A small self-supervised image encoder, trained from scratch.
Model: arch repvgg, widths [80, 160, 320].
Training: muon at rate 0.0041, 12000 steps, batches of 256.
Rows from block 4 of a small self-supervised image encoder, named by matrix and row number. Rows with one number belong to one channel. Each number is 500 + 25 x the weight over its row's rms, rounded and kept within 0 to 999. All counts start at 0. Numbers have three digits each.
After each channel's rows are labels from the 100 images, of 14848, where the channel reaches its highest value: "peak on" is the class under the peak. Only what is clearly more common there than usual is listed. The data: simulated stained blood smears. In brackets: how many of the 100, against the usual share in percent.
# c3: 3x3 conv (model.blocks.4.c3.weight, 160x160x3x3, each kernel summed), inputs 0-79
# c1: pointwise conv (model.blocks.4.c1.weight, 160x160x1x1), inputs 0-79

c3.92:532493474521484542421514468450564532494478508475527505516509488505513512503502517464533506492512501502465457493484508492503525477471491472498537496479463496498525472501551493473523528534487541481512491522527512501500515537459493540474510476
c1.92:510491508518512520445505512471529511522473484480499525515502504513519527486530494481465498532512515489486488495515513515506488484464448467532504498499509504515508465478552515503539530524488505513490495515534484520507494517492457526510496462
peak on: small cell (90 vs 24.7)

c3.102:496466488506491534522501551536495461496467499521509480554533498484496479535483482458484507534543461478459488495508510469485528523522496502526521518510493480506478488518486527499494494510528495447474528504504490508480506515536470500498494512
c1.102:532473526510478513526501522525472461501486525517511488533529527484503497548496485521511515504510523459463500483503533478491536510502499484517509501516491486534440515506490539546461520502540497479493535519512463543493544515555492489506518530
peak on: small cell (89 vs 24.7)

c3.71:483489543544449485480500461480471500491463505509482485498495509490467495502497480491503498513462449499496484524494514487521493504505511537485475543520508464500422483480474522454475471482521507449497487470493511454467499500499485509507529510
c1.71:489502510530456482526496459465493480515492512491516508487492503497466465487507517513483497528453486489476490528491502478524504494475500512507487523481515495473481458447490489454489437460477532471493514475516478474416474516487494515497519524
peak on: large cell (72 vs 9.8)

c3.61:489514484525520493469492497506488540476446476511491491490496485502507506477509496472498465548488516492479496521505485498467504478505475535509528487500507501494472486504542497475547539495484527512509485506525477471528495517460483517496456485
c1.61:487515504508481494508513527503499513505478480518454495465502550520516500485514507483488500531518463477513509503503496522524482517516501536537526501493508476544466476505497490439559566381503518478516455511489499472526479496502498532479466487
peak on: small cell (89 vs 24.7)

c3.2:523478493468554516487501498495520473481488550508503533507478493466505536506475513489508502524524522515535458525463515516515481526504536533525503477504521514474542524486498519539447496491484478484469479516479486524532558474507475514496514490
c1.2:530417415512533484457515515485511462514503493509535504508454486505535514496478485496490499521499472500512449531484511530517485486517511491502572534476524518522517504493524514511491484493507512442528492499440491475512572503490472483521486484
peak on: small cell (66 vs 24.7)

c3.18:507542466462461504505500480461516480535533505486510523492513488481522519495485531490451487501544493502472494526508487499487521490514512518501471505539486525494521478531491498513499459490480485501514486541506500485491451554521522486502468552
c1.18:487534513487462525515469496483510443525527519511498504410491495456511499496490502515495527507509504475490497517469497505517508506532457503494510485479446494508487515515519525541524486501476512449514524534481475499498418527476507515495509503
peak on: small cell (100 vs 24.7)

c3.115:488511527497514537503501511503523505481486503484461502494504490507522504506515497484527482494484521445520516483535548504506528466468486506522484487501522492530466572515485479528486505513492491514517476502518504517457526473484443499514530473
c1.115:517505504509489522465529509490529493502498504502515506478509516526522500494541491497467516491490520528518462490555538513469481442423530501542510522510464497521511497441500513499517508514529502524539481511488515498501533486450466499491525477
peak on: small cell (65 vs 24.7)

c3.9:540523492520474534516492493493554506502511433494490488490503497493480490509519541518481490501480500508547492512499498529473549527484509491525506494487532411488473477479465472506495492507531488505505474524486474487507520502492529505472519544
c1.9:508521502509457519508508519404520508475511421482483499496489489517488519508490513519463548489482524498501510467464492504494501524496516477470509488497472464517484491485467475462465498493506522470529510481498438471518493483530547481501530552
peak on: small cell (83 vs 24.7)

c3.99:482473515491521510492487508548491536489515498494520455445503470486502520512484475491468475531479500478466486496488548547520513489487478474517510474542469479503462475484490473495497489517498509491524479473538472523488557528490524497481519505
c1.99:512484505548505480476505526527502491519498475490515486494516513499482505512441497498396531520504533472502510497511530499490511473522519492533474470510464487525490450510485504470504477498528534532512484481512450545483523545484515495472491483
peak on: small cell (100 vs 24.7)

c3.20:509499507492490500477501524528515502512472513481476522507509458481481466474480512492398485503478493499456532497524502506490537511546476482488500475511492528534458494492482537477488447503548470526479522466497524516502512532516470505485508504
c1.20:520495548488513482488512495505492504490497505481500527510511363493482484495524500479413489516518465513443506516516508496496516540547501510499482491519517485490469491473503510493449467526509488508492535500511491487495509498523471484473477524
peak on: small cell (90 vs 24.7)

c3.81:490508507529504525482531530539467498467494520499494493524473525471475513487505470498547466503491464468489456529526493508547526508503509538524496490477514510461470482458517489477496465501486515452555502512482541494549481487509489512518477550
c1.81:507516525498529493474518492484474489444501483501490478534493482468472487488484476482535503543510505499483450526520503481514498509455499531516485494456524526486469471490521490468514461505469496479540518497530543485538475496480485505487434514
peak on: large cell (100 vs 9.8)

c3.39:489502478531504519425485499504534500487467465491497532438477493487514489502547457511512440541525513494519462515484519527530502477499491504488524479537526524506521452516530488481475500441469490513542481516469497466488528532464529550495522519
c1.39:511506501492509514491489480466511499514487485455478516430467468498527500490502478541470509507513509453510476524488517379526513494537516485494497504494529495492500471509524534457527518477494529482514522492487504470524487506510508498514527479
peak on: large cell (99 vs 9.8)

c3.14:495470459488514470477500502574440521446472490513486522501448472505512464466490513494491494515469473490509438484457433475516492520530461517513508532502492498482462495469531503475525498478462530498514510486494532469515480505537489528494474541
c1.14:489507497466530472479478542538432516471462381513489526510471480497514478488510511481528505519486475487508494490495455514528466491529475502515491531472494500475503501490516497504491506478481525496501484476507501455513486518541469489498471519
peak on: large cell (67 vs 9.8); nucleus (28 vs 3.8)

c3.139:477488487482438486527488476489513516504455524482561458470507495529539501455464494490509490485510502458493515504484468560467479505475474471494526535498489472546495506513531511526508507506516498520528469508532498512505547497523517470476503533
c1.139:511560471477526534549540491493468528463488554520513485514526507530510428479490505522498486466501475513487567482499490490494510505496488499489517478484558480505472493515503484520510506475498524506494491516511488530488517516476505466489514515
peak on: small cell (100 vs 24.7)

c3.13:503504475497486521550533469500544498489481533519494485529469520493509475527459515488474483535549519501509514499438504480483508504506470500505501475541486499504476490509482495458524502509544476496490512521499529499475495512471469509487503453
c1.13:523516495536504537516534453470523495473386571513529458510472481475502480469496470485476518520514497530497515463448501465497528460517483512452538506523505497501473492539482497477475494514517488487474509507509538495489497490465470519506488480
peak on: large cell (96 vs 9.8)

c3.96:518512601476475470509461457499526524518481508478505508485559521500509487515555481500507507504518509546479526478513512515509488472519508478497490525502511505515561514469536490481527488516520493516467502482519507534469495531552481507500495501
c1.96:516519573465493468510497487502476521499501509517484501492532541516480474502524483504494496537500498571515521501554489508501504453491514498530517515513479514506517470431514519515538489519539478504478507472516495519471498500527474473476520510
peak on: small cell (100 vs 24.7)

c3.29:517475487483484508508459469485510465501489477476542505520454475497540504503536478512497494493479481480549481524509481512449515524490473513523484494503480511512481520472494533492490461487455499516497520529529541472491458510485528491499488502
c1.29:509485503493481514519514529496540463510481460475531520510488485524509519527519468522482371502436496508564488498505514536471490491496485505503515549514462490486481502519487518508496477498488525504511524523507504501518498530466503460464507486
peak on: small cell (71 vs 24.7); large cell (29 vs 9.8)

c3.159:488466469535485502487509492529491468502486499532497530536507517472524517536496492543503522520509458508496504530479509499479502489508506508523449489477502501525490429490451512506480527492509472541497532488527502474505453497470482498501520456
c1.159:495471477519521543461472482515495512501484470492483524490495483510488469517493491497514554529498499506528459504442507493520509479484510461502483512525501495501474502509468501546492528497513470513497534511529463475490502457502525503467519475
peak on: large cell (99 vs 9.8)

c3.27:500493441518502514506498513490509460480477461483535509493528546505478475521503470488500469572473481483507512515525494532506492505512473501485479469482503510493464508494463471501518494479511515473458488493506473490489488540450494486479480468
c1.27:529489514480508530510485515482522474505505475509521517526511522500492462493505492408466495593505464510543459551504490487507504528503491507511476491493504518490496480495455470524529476505511495486490471514518493501497439541440498503503483483
peak on: small cell (55 vs 24.7); large cell (30 vs 9.8)

c3.156:471513499488469486505502446460538511500504501489497540538487518523497530531504482477509548518504521525473471501480506503498510485496464495487554491466480530487516514500533486462508506479491459469529519498486517477514425465490481490520495521
c1.156:485521490481477429500518496461510533501536509486522521501497489519511515488449499483531509535514539487521462469487495492486506482493462516454510504518523498528514492462501482493512484503486499462547525506466471513522430523492469504491500493
peak on: large cell (78 vs 9.8)

c3.4:483503464469470443511461480492530474497477513509486483505455450471500526463465520510533510509517474486513470478470449482499467522518494516515468520523456514515548498490512508512505466490462529476498510494488474503512513514461458477524542527
c1.4:471531494439425449495526492495515485517518498497516532506479482464471496461540526527515486521530491470517518490512423475481485513524484512471497520507516503514514476497526530486506485480462519494522524490475428491515510516466486518472493468
peak on: large cell (83 vs 9.8)

c3.137:484523454503505494471484553500504492533492456463496529484501454503461501499509497513494467450502495500542477505550516472477489538492527449484491478490500462484466462492481515502526501499482518480529468473469473489475518479483495517467522458
c1.137:458523478482477491488448507506520487483510462496520498482522470524485514524488534465503465447481520536539509463482488504471486500499573495510479442502478546469489508501474507493507491467480530468520516474514492447504506475473493499476502464
peak on: small cell (98 vs 24.7)

c3.118:503497512485544525526516507528498500488454504474466513449487512490472516496488502486437508546454512501490493526483521510492506484571490519478446467492512489493498457489454456490488494515517481465524505514474513503510482521502477498485528461
c1.118:516480490484492493533501536501511466513456496488495533487512514503503489487492478513477520518465506489523464534483523507507485478517486520496467493495524508545494463470482487498474468532543504509506506515530508502509505491502510504453493468
peak on: large cell (87 vs 9.8)

c3.135:467493527483458462530477524538510441472493487496483506500477463476473494537459562496491489501529482466470509471498487478534514507522513495462529454520486475496462491519517529493481496515484489517502508454474470557516518494532495500507484492
c1.135:482541526494455465539510537556493500478490487465498521574488486486478477506464505466468480490504506503475487489493499485540519508518500485509472482494516496503485452523478484467508474480505473477473505492498479495513512480480476495522510484
peak on: large cell (86 vs 9.8)

c3.108:477506497491506528486495502471469513522496502472500524511519511480500493490473488492493515517473508461491459528535518480520524546502476503502489510529487495467465465513479496468533484506512536466562461510455489519515468500492458506541469536
c1.108:504512492488491567499508530471477516535526492474494497517495459504523499502509487502528527497488526483505464527546495479505515549534485488513495493536500487485462460495459509462513498477491549490536476552513495503509471513483476506533489529
peak on: large cell (85 vs 9.8)

c3.107:480481473508554467469503551504479529462539549493522544527487507498441510502462525492504529513478480527550519491505439498538546513477510509495462508509484519470548513538509545473454501478517489508467470484474514504504512519513481514510470492
c1.107:495483464476501452499478561510534518492479500497508533494478505469453514500512514490496483510509510507482491505545452509506466500490455517542478502516531521473533514519484497483490520489503484535476458464544504462521476517514522525465507475
peak on: small cell (95 vs 24.7)

c3.123:498450495540521445511507483523483479493473497532505542487523491461509467527505480513490442541484511523496464527471487472494528460509534480538457523480521523501510476500432496464521512501490511491478497445508508518519505555490474526483479472
c1.123:511481530526539469486489513512509465483469479518496523461523518524464520540477483516467502534501529516494508523476476466510496516510512517516481492481482495511520490497471514469483477507490424497503512447527503512515511512539462551485524444
peak on: large cell (56 vs 9.8)

c3.34:469533495509533544432503534515496538506503526502496522484463507457542534501515475482505572471466505497479534516514508496474493502539451477484522512487519537482465470523520459496499473516508527491502512531536488510500532491493493544545468454
c1.34:529499499510458513409489521502452529481501511475497492485481487520531485449498478514481559505489473491386495504466521514481449520550520511509497520461500538494483495533515448487519454530490508518501501482506508510502492525483472523541508544
peak on: large cell (70 vs 9.8)

c3.77:565495466545461519522522521510533510532468559490499485490488459514549534503518482510486512532525477502555462459512516526503440443471468493487494518532475455496491502502533481531489475508524471481478512467455471464494508527496506508459534516
c1.77:508516453509472529515517529529465517524487526488494535470461546505524499508557475487499514513524474494512451483526491519549435480508475507486496515531455499555503529504533495526486477525527505504486486553452494502500507537503470495407501526
peak on: small cell (100 vs 24.7)

c3.122:497501456525512473508441494501507523475423513487493552474513494492511498511466521468499517527494497528525516532476476483458514496519496526514510501504515513512486524511525476456495476500485493452502550493509519503482521472512482499469513525
c1.122:535537472514547480471500498511541484475443506492485528468501497522522543511479484472486537513496515524529516503489472464486498496530488529524510469512525509512510503511501501478499506525520496486472498528525504510524514501537492489491494499
peak on: small cell (62 vs 24.7)

c3.88:513518535503502449487507472513525509473449470470510495497473542491505542497449505494498474554551531488464505488501443552550519490533503501487509507488495507466492506486516488487477455500497487459529491477484518454528509475517471492459509506
c1.88:520499526488535424494493469503501502525473505517523503508478514471474504467458507502490499513493504538459501489503491495493485451538533507493517521526481519446493459516481513475489462507513485492525492429489495462494490488482504523480458486
peak on: large cell (39 vs 9.8)

c3.97:460462497506518562461531499493487482478499493502511493457477480484516505518504467525503486507517449472491447488514478484556508457509489532503518487431510535459508524489520489464459508473448530483507524501507491482522514469506540509494492473
c1.97:502512483492486526473503517514482481492490541487492535539463482492533503533471443515548522499507509451490460524506520525543502537504451495505492498479476533493484529538500500485441468478463462488470501507461513508492451505481547497521482505
peak on: large cell (47 vs 9.8)

c3.44:468512514495505465485495533517498467510493502509509522499511473490495514459518507486476479533540482448472519546499526490521528506513496497459471520491539459504480494494463492532490489541470501475533477477514452498533504514500487488504555490
c1.44:474540528488511502513492511489488446509508501510495511503507499488526491459505516503480506542527454480474487537528518494526508509488363486486501545495507502508484450497479494517549495496490477506497515493504472509516488508498523473535500461
peak on: large cell (100 vs 9.8)

c3.126:487518484498470510516508530499535465517480459518478496504493491502515528429520466507502476520476483454461477453486468510484447504511497531506520521530453472533507479502511464489509476530493537478579521518482464496492500504482495491508543526
c1.126:493500493498473510546506519502500454522529484456460493516516496537513518467548485479502499535517490467458502502500491520486492480520555500472482546538442513507490504529510498496471507500496550475537523464503498500509533484499525500493519498
peak on: large cell (35 vs 9.8)

c3.120:528476491518490465475535512475494510494495518482509559505490529543534509453539511500512492467510510501529479505478493478503510523541505438491462471494485477519549435529447516491484501503510457482503495500532476536475546500521538522477519514
c1.120:519470515497511481511511493465526508478487513453525491542527497514475486494522506500499498479500503494536508505517484494486531484555473467540455452464509494489532487516494488479503471481486456470481492484493482488416501503478516512475520476
peak on: large cell (70 vs 9.8)

c3.101:521467466537505501548455474537496501446498494484482516507502509487492520557474506523486457507525514465536479459470493497511472516501462491496478465478528475483474527468493494530470531500493479494494494512501469448500482475484487444518493472
c1.101:523463492518527532517474476529518489455507472512472529479490491493503489548457480497490454524501497500487472471471509509512470475526460477521505505510498515486502535542486489523427560472502481502508516528541507466495486491515508492485532518
peak on: large cell (25 vs 9.8)

c3.72:483477527512481502501525498483493495474473457506500498541485478508421485476481496530473513552514517501530477525505501493497526500506503480463504472507512508450538476490478518489484496523491459504534457491483463491524464493504525508500454469
c1.72:491505547548467483490497464490510493472475483484492480448451508471487471476486533508485539542507525480517482497510488500495549472507542467515517495496488484520502485525489527500466502487464495502554507483487467491544404506544511502493473475
peak on: small cell (99 vs 24.7)

c3.98:499522505518485507499527490525476463489451486515519505501545514516502521421475521488497485555477494456470475521522510541516531478549482499491444497508520477518533478532444491503507510499504479465504511471505496500472457501526468510538568523
c1.98:446494500507475516509515497511500443530511485533487530498519469511523545449502495536495535515514502452508483503511528561525495487521507481514505496498530501479488494515448531490535520492467497503461495483550480464495468513522520503499505501
peak on: large cell (99 vs 9.8)

c3.74:488499513515448521544515468463526476527488489491525533515506467486479506478520507451488546509527503486515441518510498497474522520485499524542509510539465465529466502505452496482535516519462506456518522493454494491455544499478504510500481570
c1.74:475479539487486523540511529481534471532481483511472491490519494522484517470488507502501553560506515471512459528500480482484497513520505514517528493565496471506479461526498500490532499512526516471521522526456505507477514496404486532483495542
peak on: large cell (28 vs 9.8)

c3.104:510529509560502445521513507475535441477498501513497507479512510467484530512497518466511431505500534510482484518477492496500483492508490536459476473506502429507479482534483526468484508525525508477489507491478506506482523485486519528526539506
c1.104:479506503531505488493529497472510483502496525506484476476527516526504482490520486456533459487495481509523470479480506488474470501491529522487475511515493472519490525528469504497450493503507499463482517494496509470507540478512479536563554518
peak on: large cell (98 vs 9.8)

c3.0:512477472506525487514482489548501460464489509514499471504517532504518528482502503502486498520528526477513526497515444517506468528525500494466516521531548528500497499500462505481435502512517450450511530470463560466488523478519479501467533555
c1.0:378490468487499465509503491505510437507497519521502478481511545496490483472474488476492493516535491527480463516493494453508492509509470477482525504507522512508467499508485519497494509527538453517541511479497535529498507482518455493453551545
peak on: large cell (94 vs 9.8)

c3.28:522478494454531466509505491544481508481485515477467511532479502468483500542519503516521554521507467497492503505495485469495501530488502530489507514470478509503437578479459466473474449469491519458530540484524503499483468500517484477477508515
c1.28:523501491492508503549501520539458518449508504512487510480479487499474491526509515505434545501515464472520505494468472472480496529519483560488485512463499507496463518482516450506499425491494526489528573513513491488495491492560476489484520542
peak on: large cell (84 vs 9.8)

c3.158:492508479529492517495500494495462529521480510511479509508535515448502472462475484490485529503513450474511474512482495486518475462502512478486517497518497504528500417487525480505528434522550540500527498450491515538524504500491491496497531512
c1.158:518510479516475509528493499455452572494501492518499504493519517495456474503477492491512528500546467493492463502483497500523479453487506461476513468513524497537504445482554472515482438525547530498506481494495518494530485502489498467477526499
peak on: small cell (100 vs 24.7)

c3.148:506494518457497441461504487459497474530478508512495480505508506471507515481517486502519493487471530466472500475513488486490512491541539492461503494459516514522491503509482491533515492486507483473531536464526558496516472497517444469474500482
c1.148:507493508470501440477489490470499454496487494499487502470513499485502493466497501521481501482431544496507520530508517490505542486518515496466532494497504509508503509523525495473516529518500522510547500455518539506491495503504444497458484514
peak on: large cell (100 vs 9.8)

c3.19:524464479486487558527465483466508468505470466501477481512477480530502471517493481523483478519523525498463517450472494520504496511535501493510524484478515458463464487476491477503520481515491513491462495514531443496472543524500492460515459500
c1.19:514477502502487479527496492467496441486515502451503457501396511506529499478477492491492480513532510475465505489452501488501456491506498463476540529545501485542464521513488491505491483502520501510516518510520493524469526506471499531519473518
peak on: large cell (41 vs 9.8)

c3.142:513477506500490528475513502465478544521509513470489449536510484505465503506524497470494500491485483511497507488488488472486506493497544508515476491475459506483506496511520513480447470465476464495458485497517524498508515504496513541518484505
c1.142:504466507494481534509491522473499526479480447488527495543531513478477512513535524479532522470489485500463493492509505504489528512496523459524460489458524503499508540466530478512459518504484514505460483472484486477509524534524501479491487500
peak on: small cell (100 vs 24.7)

c3.22:489533465469455510505530474531548494493497493499532502515485504497484511512482479478519523542507546546504523517485508463506501453502474477445515518505530487516488457480429474540526532504512485483489491516512508483515438480485500512522577490
c1.22:501503496489491487512524472530517504506502483460526516491510480547385461511495533506530498529503528512510526550510524497512519490526499503462543523522508503515471465512453497509536484509476498504456492534515501497558428462489508470531545483
peak on: large cell (98 vs 9.8)

c3.57:507471501473542533498492500528515475487458507490485511503508493495471490535520492528557495473493486503504500531497495510530499519528496524518466483513475481481468486508518444460524496490487516472490512519503521474480486511503482453458532522
c1.57:490455481472483511517506497521524463515458514507484547421511505502489502551514478523484493531476471504507463507489511509527493518491467503519488462541486507495459477535509388476520512488501499487473502497522516505479504488498485499494533469
peak on: large cell (92 vs 9.8)

c3.65:482510516512524524472522530491511463513484515520485486496498514482488542419478523475532500509460485485472501483500501485495505532537500500513544520505535497493511528516454495506494519510505525489514502499480485503509475491523471507532494495
c1.65:501506494528504515484499518524505484518501509552463487523510494519518515471507520445532510517465486479502518491511483497498493480516518507510496495518517531512495530495469476511502500485505498503405519544505486505507487523506491508485475530
peak on: large cell (91 vs 9.8)

c3.15:477525490483492508518479525534482535494494523486515464507508503508542473512497464454496511452485513520500492501491463465522480487499480528495531521495513505480462482504529504517510488466505527504535511453506514500518469499476540448529552506
c1.15:481525489488522474534503519517506493457485495415517527493496498541483468482513503498478509455485502523513509496447513459523492453528459503534527513472505508468480496489523483522513478490475501507502478467521507496453524494506504465497497469
peak on: small cell (100 vs 24.7)

c3.21:507429483507482499504507529509418466457488501512456504491509501435509524580510497521528491485525460501493488531489488504492528525473477476457495459464498481503516519480493525493451532496480497496521478494503500488513533469506482479487521471
c1.21:491422480533505475495521520518459460492486506491487525477490493370481549525498481466500503539495476478518489491502486535489504519510467478495520463490526527504457520527487514478484521479492454493537472516498481492485542473541450492494484493
peak on: small cell (75 vs 24.7)

c3.58:509483498508518510494509503496571439479518525530481487488516505492530545500446484524480467511533496497506541488485508490498516526522501516490448486503506500530550487493497498502514512530498497428487510500486456554513482510474500463522515479
c1.58:522504527504514506520542501494511446519465529516508498503514517501548507483482471480541478488506492517526502496487510459510538522476484495472517473510517499543515511518463490355494473496519496414486497501511482550492501517483478510530538516
peak on: large cell (94 vs 9.8)

c3.117:520505514512533515479513510477528428490510518482493502490528534494514509509451489496510480529490528510487541509523540509452499446482517491494530466518499493522522495496505504548499490493526505480487506533548474548479508488456509509486527469
c1.117:520517536482557531492480495479542461493500514497502507498532502505502504483483507503464475535481518520481489519538536496460523458478514506496512464521509516519493458497499461552515497509518503510483466512550459558524500521454500498492522456
peak on: small cell (100 vs 24.7)

c3.78:486542513517476521491456502525537455477489495491501517482478545464489524449487532468469516535487510474510512494493516484493487503478482543503484491503478510505524519531456495512480536487515482501439481506513545469445494506553503463504468495
c1.78:492476488509502506506484484519561465489502536493508519495513507490503516430541538513492536517506479516518486515504483470474482475493510496489530489511487510509482519462488521536518513517477481490444534550548479502476501507498511495498366489
peak on: large cell (100 vs 9.8)

c3.83:493509536546536542459505495458510552505430464487513525499521489465484478463535539521472509492455558544507539506517536456517526492464537468492528550523505515501498498501505482525470500483500480511472502509491482515485469468472472492519511541
c1.83:523482493486528526463481519504526525506467486466509519510511510494500497450511501480440495486489522517459488536519514491491468474476505464515486529489519530487526499467469519505535522531506470553487455530506500505508523511458487473474525499
peak on: small cell (98 vs 24.7)

c3.25:541460453452508491479510516473473546498457476466513505505505529538492476533472486512513515483490538499505496505509489502491472506495503494514495529487518501520505533511498486526528465507506490518488498480512530546482518510482477506467537504
c1.25:524481493465487501476490502475506533498489489482491493513520513542493468536400510496526507456521530496484506486514484499474493518505476500469502514478485496507534560484487485532517499510525504519511487526526523529493502493473485474460524508
peak on: small cell (97 vs 24.7)

c3.103:518469499540472504473519513525491506513516512484506530474508522492484512491509441506462501579507521463494505486499534509510491526509507485549481476501535506522495514503498454471501516515508450451523446504487499486500562487500487535531496502
c1.103:502516506525478514498524530506517487512507488480531492489506509492492551473490496526453537537518528493495500513492519490544500551562503477528439497499492517514481485447486517493472483508512477501541503489485498475493488502477508508529490496
peak on: large cell (70 vs 9.8); nucleus (25 vs 3.8)

c3.35:508476486533464546450503507523539492511454525503529504488467528457466484547496489483518499482521505490500525528480475479508521498527497551491502510494474508512503541543515499509473507474492513515497530511505496458544469469527489501500503522
c1.35:519459466559432451475521510534526485482479500499471505505489540505509495479488502490528480476537476472502458506457491503501522499524478495477497518446536501491511532512503506465388488497513519520496539454497487487526475499495505509542511488
peak on: small cell (100 vs 24.7)

c3.105:474513512528501509499492481518512533471496564516483500495517501472489499489480507500426467507451531470483516508501519498493513516513481523471483535493544511494481527462505500490488507474489520468522524477526556471478480494496488500517524544
c1.105:501490477497514529496507500526490481475495500498494498507498520502495485488498513519438466513475493504490495476492522439475507482491521532489492499470519521477508540486510518490473525510506528499515527499542549492519488496476477533512533514
peak on: small cell (95 vs 24.7)

c3.36:500485452516509465506492514481486493480485524535506505484482509472532469505470482499545509503510508523507493474490490487481489496493524470513502521506519500504482507489486505463484503507511522495498479448457488488478488514515471524503486512
c1.36:525487461509540534507471500468477533480481510532507510492485503458474456505479478501511489516483490540521497398493459480515501481502474524498466529522468476481471496484490509479500489506515499480486505486478513485466509508488476483499469504
peak on: large cell (45 vs 9.8); nucleus (30 vs 3.8)

c3.140:481527467473452506492482448526516452505475542495462480489501491448485479460479477517475513532513486492509487507478508462499503512528475539506502500520499537523549487492543486495502455498441540463502537445513514516504517481508507497474496531
c1.140:495546483540495493502465484498528480487486537524464486489499490443486483490449490486548497527538491491469506477436491490485502475511501513512501505497486485496542524517534505483523474485479536489495526500500524511513535505499510474513495528
peak on: large cell (49 vs 9.8); nucleus (44 vs 3.8)

c3.154:519532497478498466455485479452476436471503546518524523501484519490515511501520508452501485498474505485497477485511511530501472456531490517502518494475473509519515541521460475485504532492491504497509489480517492485476443440450470491505508483
c1.154:510486487498524451461521517464527497502513542490511517475505471514493527506478505480475466521527513516510474475540514524500532497534485483504508510496453514499518497523466488471543499496495496501503495498540491480488442528453448499508503498
peak on: small cell (80 vs 24.7)

c3.31:488503502496519488494496464510507547487535538483481533477515518541495503478481502527525424504435524497486518513478487534502518483520498534485482504528522483513509461507486480534477516491520464498477483488476495519521477491483500514491516476
c1.31:518484521491503525475501466510484506526539514485476515506501527535481520451525480500510459510387491487450524507500489522474479497511496512474474517521523496489524487471528487485528484504524487509460516474481486491513501531491515505507501484
peak on: small cell (80 vs 24.7)

c3.12:479530488514535472498503529464506453496475475492556494515483490453537525488523493485423496517468487489460478502521475537484460486473499516462521525488478496504508440525513498504528514483479514480471465514473549461536524545519506555517507480
c1.12:468497515501496495493493508482550495420464505476522516499493484476532510448502484506379540538487485489488458509513508506497465480524538497481483484498469478486486408522484501462545496501471536477492495504466501528531501522486509518508475484
peak on: small cell (88 vs 24.7)

c3.110:528481483484503477496481452509504499512497500493511480516495494530511475467520493496513499507508463538513494483488461471408504499474507577507496486494506502446482510476486520487550472479509509515495479447512501484502479506499492473493493508
c1.110:482524539523516529527502545529450546506506509504498510541478471496518504524471490494515528474512506464482520495543495537501498532539522513515515453499510481505503450510501439500491494468490516453475480520486473483515476516518519524508435533
peak on: small cell (80 vs 24.7)

c3.51:514511499470436541510492439495505487510483536538476491499492488483485502514515524497519485455483491504495487506492514441557484516488557507453511518469497431504503461510497459511504495481503525516493493470512485508510495459561531499471459533
c1.51:497518523504432487491507477520481477519500502483481485498496524503504519508484490505476526505508540495515505522497484503491480524496493451499484485500504362533489473497537488485521474514501539494482449508483497516484457501522486501523499571
peak on: small cell (56 vs 24.7); large cell (42 vs 9.8)